{
  "encoder_arch": "mlp_mixer",
  "encoder_mlp_ratio": 6,
  "encoder_num_experts": 16,
  "text_encoder_width": 256,
  "text_encoder_mlp_ratio": 4,
  "text_encoder_positions": "learned",
  "max_precond_dim": 1024,
  "weight_decay": 0.3
}
Rows from block 5 of the text encoder of a small contrastive image-text model, named by matrix and row number. Rows with one number belong to one neuron. Each number is 128 + 32 x the weight over its row's rms, rounded and kept within 0 to 255. All counts start at 0. Numbers have three digits each.
After each neuron's rows are labels from the 100 texts, of 14976, where the neuron reaches its highest value: "tokens" is the input token at the peak. Only what is clearly more common there than usual is listed. The data: seven-segment displays showing three digits. In brackets: how many of the 100.
# fc1: MLP up (text_encoder.blocks.5.mlp.fc1.weight, 1024x256), inputs 64-127
# fc2: MLP down (text_encoder.blocks.5.mlp.fc2.weight, 256x1024, transposed), outputs 64-127

fc1.126:117154126150164084133106093133121145151143118120106090116113115112187165130165146121119119101143140137138110106140141165157138140157137062112099137061067160134166098131134112075166161130158188
fc2.126:142087146113101176131152168136134126148100165112145153152114128142082066102081106145106124145110108105125131117147109092093116122102127202133124110207183097139090155113138104200118077142114113
tokens: "3" (35); "1" (31); "2" (24)

fc1.260:123169133112125175095072125156204089114134136137051136140152148169115157123182113109156146123118130102119161126138120167108081119126139104148131124132137145130142119124125152106123188137108105
fc2.260:080102104122091040208095147077114164103108098086162075135120135076144120114139137123148098053103077109139095070126145132160137132138166098102126145137126123143145090103120113090092123161112219
tokens: "9" (100)

fc1.407:129161120131135169174134118157169180112144149075163090108153141132089109111067149159111090129105086114154096124086152085125099133148080165137093152162096084144099089131075146111133133132163096
fc2.407:138094179116130089105140151114094099169122136173109166150110134151182148161192132129123146114136189149103116157200107184140166151136181117130131111094163193120153150117188107166107134117102135
tokens: "5" (18); "0" (18); "6" (15)

fc1.459:175121091111144089142177109147122143092140160196149075182098108143121094039101175158168124159176129125136104158098108132103147096182119138183174112141149090140100128122101122145123149138130131
fc2.459:053143150150117163119079141125135087163126085067098173107134132148149156214168074093094145101097099131112140098148141085156103185055137113066092153119103167128150143150156124148136110118139095
tokens: "1" (43); "7" (25); "8" (18)

fc1.231:114169119065130105185145099134100149129163155120163124134153141130142178119163116099142103135186128167151112106117132096146138160139133103133123088129123125125178150093131196147104136150151122
fc2.231:152109103193169144095108177124165123108110068147085136089100113108126116123087126149079144117097133101132137126111115150144086092116133130128160171127133125138098135125136062116146095130135140
tokens: "2" (40); "5" (36); "3" (20)

fc1.535:112141150120120187117117149177130147173104167142109080103124117158096125173125176152162136141146152131136231102123107124162143094177162162152099135134161092121109143143148115135051155135090125
fc2.535:162113127155157084150130133097116141079136086121154170158150155095174119111120090122077135154115131124140029124122152138074120134106101109100145114122116172138182112095121132114178133111178152
tokens: "5" (33); "6" (20); "2" (11)

fc1.756:126112127124160171137112083068082122113136156122124127139109131109130154180173171149112070068129117187124136146137077094183119155102110121055110195158147067149163200161045157098197145126115163
fc2.756:122157134128087111139160157168160152161107116118127138088124116130140121051105099095115181185135128054101136120123182187110145095143134142222171070096082158119072052085227112151082131091160076
tokens: "<end>" (100)

fc1.513:093206157146135063088171148088115111114094170119127118154146130112101153104171096127051207106099152186099121137096153140154140143090148071083119161111145143072117117073156109131167070141195146
fc2.513:131063107111102161101140131128162100153155101072153131134129122192174102146128153097139062200132128074141131063101102093172131091177148144157144110187139067188169088135096146138127192153084063
tokens: "2" (77)

fc1.490:080100203170082142092119116176095032114131062147096152129124106125166099125140119180183153149137128178138185098134144160119075120121133169121147139077205155151117153122126120100154128175120169
fc2.490:137137091134137101171156137096120187125112167103177122165106156063072144110105181111051139069119140113155072134085161111182160123130147137120076112154062063130138106133152097154114144076125079
tokens: "<end>" (100)

fc1.464:114083180149115145098135172104140126082108079123083187159137078119130111108163117158130132116096176081116100146170121077087136164169086110111140106223104118114154132139113139119102137195190089
fc2.464:159181101145146131169158083141099128173146152121158087094141144168114132149083138126134110153126103181167163095081127152138114086080170154144104155074153156149097135101137141121131125050069158
tokens: "5" (28); "9" (23)

fc1.617:106134103159115171156132131113115119102204137140168167144124092151107036129139171120152118144143133159146075125140136118148116081181139140139095190095073074123121143111146177159111103151146154
fc2.617:118143104093140122125093138125123140138074137172065134116066109158142138099105115056117129117127204149075100107142144143123124149104162140116116146136155106148100138147074125112114115068119101
tokens: "1" (65); "3" (35)

fc1.149:087173134074201148160101132141187134105109121134115117100166169136128195109138115122154134094120143119159162156110111189139148133141108092122144120111156197169144086137155096113142111149136114
fc2.149:104093126130152100157098158121163127128152099035165107139148146117152109118133093124108075143106051086069075081087062118136149155085166117153144157137146068090143196153128111135123101184129125
tokens: "9" (100)

fc1.316:123084157126096115070111141141205152114146084166183132206146117141115114079083120139159117101114113112118026068147137141113111148153181194103157150171123135122168154149088129137128146095112120
fc2.316:121169087135162144209150120140079090124093181067081118058108136126164144149185089152109137143124140163109222175121110107155147119098099093156107083078121127118092086108139133152140102148143110
tokens: "5" (32); "9" (17); "6" (14)

fc1.122:115138073135103135096069122164128159062057110172149102116137107094146125100163176099112172153133071102132135169111147068134113072125104140130129168085131132102142093066160168170117120147107137
fc2.122:138127185135177106151222144077113104174184159066089137150128146164123152143107096216152086117132200183150102094132090148099161176113117156139119112180148108148097148162102077090129140141128114
tokens: "1" (33); "4" (28); "7" (24); "3" (15)

fc1.588:126171083137110152123121068161143118145172117153124124129104137092098103180056139145086080195144132142131097128183156163127128112133152158145146149098097110138100020100100098120103113140165144
fc2.588:123130140140134143131123208118083154100088160115099135155138102186187159119202130118168161117152120102115129130124099154153122166156117089100083135130143132102133216135126157158129216155161138
tokens: "2" (28); "7" (23); "1" (14); "3" (11)

fc1.301:104150179089104106130102144084135130172131069138134177128158129127093147123087127095112080119184155126097132097138112230169131173156133124170128125072191105184123142156119113124108125109153132
fc2.301:178134070173117151109160135178108123122125181144139092106089129135205086126173150163137177164088106105140127136150148061093133088098105135096107136178031170093118120110144172157139157130099130
tokens: "2" (30); "0" (30); "6" (22)

fc1.609:065133097142099156144139166172069124065122136162138198092184078114104132068139118126141131126123092112099106121039134135101171129151164086134092146114100120099169107075119122181143117231147110
fc2.609:186111148127133098109122119087165134181116154118119063157076174150141129174106127131094134123145157156176162168195126107168076093134102174095173100139153134161080157178132127084124141062101147
tokens: "3" (100)

fc1.731:159129115023105092124113158063161153167145164130130188121092152159153144162163213141140139063181133106100156113147122175109111069168135120112116123128137118131146108153148120179150108130067146
fc2.731:054134122174136157121075126165130124086132065070101114140123094110114117151106065133152122094135109163125099106116097110172133115150143148158114169092154126088139159118116052108103166191172173
tokens: "4" (80)

fc1.481:113144139185147135180173148112115121121113085207159125124113190087121179153138116153125087108094120132139181108150097117104109182064067146134173107099103129151168157174118120120113105142188113
fc2.481:131108091079094131093090120136135142167116164056108141116118077176151051057132121092125144107143138112118064142086167129134126109192200115147077126193187133103080089091110134118145174132079138
tokens: "5" (21); "2" (13); "1" (12)

fc1.764:075163170109076113130118161164192109092070100129089171136117129170121156097144118109148153199136097147118043088138093078150139114146169113148097175088142132147145107133142156114158090198180132
fc2.764:154098104166190146160139082110034139183162168172137104140117088124098101176113159154121112040149162133114184135124168219165120127111054147129176119145084108120125135150129105153091191092108088
tokens: "9" (46); "5" (13); "0" (13)

fc1.17:118098131062132112090127060104115109125157121132113164099091130180133151155164112115130169177088105108099064162077158118174121128104132157079115107135159129111145167121098195096143105115219154
fc2.17:077132147167159103134147157131197154126156094171143139142138117073112096149144138180190091123139118170144115052135112091173137171139141151152150126168138164122092102068100101144173142149100118
tokens: "<end>" (100)

fc1.487:110106101149151197162146172173120090064145096125150105129068153135102149182135188136093186131102121146164169146055140119135157126113080178162202133076171084145111092151146139067151140174164162
fc2.487:099087170096156117139074122106135123139160189137121136105134076096114111067168101075186138115120106133114084127168120125067142140064161162104149140126095095103117137106125136155093111091150112
tokens: "5" (68)

fc1.555:151081072088064112123102086124162124136104127116139118088125160130107143146131094076123125136126147097145155153126149141089136169141137190116113126154133111146056149144226185126152167075135145
fc2.555:176167094159130157172118144160127109065143121099153146167152092153166063130140139151145163186072096121149135073125119161141110119129158150132112097094130165128177145101071088133150130135145132
tokens: "4" (100)

fc1.251:091163162138113119183165129143072096164119154165163161165144193100092104073120126192161112093120100084109106119104142116181153136106169127099048145090122106126134174158160128092153082069149129
fc2.251:147099099111128151067136117110153180101098088151077095125154115137131093192145125089063152164171133189129105113118183160077088121142086164143171096127114117104138062077129152165122169196094110
tokens: "2" (61); "1" (20); "8" (19)

fc1.69:168098103080082077124089057181128157207129125120153146101131096137135127157180119081168130065090142122119165099068165107145113138111112107154095135118162114123132159186132132130118107118106155
fc2.69:098151137123144193127100196066149114059125117150112125130086145155097130120076145177088132185160092125145145141142102100115130111125111171130179099126139149120108132072154097135150132141184073
tokens: "3" (54); "5" (46)

fc1.627:141145087118118109150153120153089116120134163136081093153102171094131099088212151116091057097148139144170136124122091161136056075092166120111109040117089112117161155147154104157147191172171158
fc2.627:078135153127154120118106136111175120138124090103153172127169066172118168165083134126168200167080107141110148136122171107135203169155121168162138237164169165128075115090088175128100094081089112
tokens: "0" (26); "6" (15); "8" (14); "7" (13)

fc1.448:127148142162053162179175140128096077104098103168135135092103134108123114068055117144193118157136138084134146123166043094103161118129169189162107169104140125130100094120107147084108165095092095
fc2.448:142115110120221093097089118163175168155144151100132148192148090125165160204167138133074123103093118165117097138087214158123092132110108066087159089138137147132156163124162092159129094181141155
tokens: "5" (53); "<end>" (37)

fc1.437:105169116055095079085092137089108177131104155131083141132071105145102115135193132154167109072162131132144187104096142130115142089162101082107184127071095163141106118125165122164104131079040125
fc2.437:080094150103083168138122164110090122151123144108143166117139144106171087158081149123081096113165085154144112092134126127122041123141156145132097121107138062077126112124100111085141107165114140
tokens: "4" (100)

fc1.31:121157158155139135101201145140128139128140126093090147128114126115078063122184145101109161192138157176130105124104133184164147124142145150162139137100108163076155106112113170097184165130140166
fc2.31:153113130105122114166105127142116098112106136160203123107130122148168165074059109184147095063127069060134122132148152075060138133110081109098109129172142090151111172099152087152094097123150102
tokens: "9" (31); "2" (25); "3" (13)

fc1.484:104153149104111126153199172064155103069158139123118143066079131094145120074125128181078125156089124070117103145112097188136130137113165070134160151097148146123081125125127131146145110151141131
fc2.484:136137124152140115103066112176129151145122132155143144151156152156142128139149130115214158119180148168131147098147150078097114121127101167128139118180117117161174108136164133098102161077103139
tokens: "4" (27); "5" (14); "1" (13); "3" (11)

fc1.84:129131093086077117135151085160137092159173148085099112087099141134097061152135084162128162079128133118116144120156156129062080137093086162108092085129103180196139114183115127104097126097110074
fc2.84:146097156158158137098099134082083189102126111138166155158150141131149170114123155080126097205120106116122111158123108120190167134147200114127154143125105071074081168071144185146125135137150149
tokens: "4" (66); "7" (34)

fc1.745:135151090153106113147069116145137069123040134100162123089142172099126126166139081131124111199111167141126128136106085071121160119191138168114127132107118104137141069141149199092142119073112112
fc2.745:124108148113142162080202169111098159132217095169093138166112096155147115092098173141127133090121135115157109109123138207144116121074094070135090130151145156121135137116103084181124138206126170
tokens: "1" (34); "8" (25); "2" (13); "6" (12)

fc1.603:125197121142118108105108113072130167123151160088099116182125147115122075145084138101130131120111142100170105158125062128127096146138192143110059124093173154147094070134073167111133146079152177
fc2.603:108062165087189154134119140183124095147081079158186142116107135138148184102108113141149131157128135147060147085118195167164160115121067108119203146166081125114188141126184105110121077201069116
tokens: "1" (69); "0" (21)

fc1.458:175116141169116157126073098106165103142171109119125168137165122111104145169108098114134198140124130178095112081114190111189220102124154118121100121166073111129095102137160143130128123095177114
fc2.458:155141072111178171098135171163105181126120134132150162152098078140127095098121147116225090135114085105151143171125092153073123111099128161109129092170123134164148150145136102126130120149150158
tokens: "<end>" (100)

fc1.749:066146116142103117041128174130122114115081132135152143117096135152119101144084146088039121130180128187090168145112184126190205185136112143150124116195117166129133163112112180134177168126130106
fc2.749:166088143115131138221159142068090053113099134148112108136126152120130099105116163128129111141112078088121047169162063155169117131137116184115103142045134103148134115122135098172093157170178131
tokens: "2" (30); "3" (18); "5" (13)

fc1.641:150110106052100131150097082064100135122132141103133120125122122115108166118196093112133164167112112146101151108109174153128074141095132110120124128137084170167106175141126150147151173086159112
fc2.641:086187102152147142203124183127158130085085151066161153160126151123141092138083077188118102146156086125177122108053173124125112150105177150104135113158138117150133108105127153113118087118189207
tokens: "2" (100)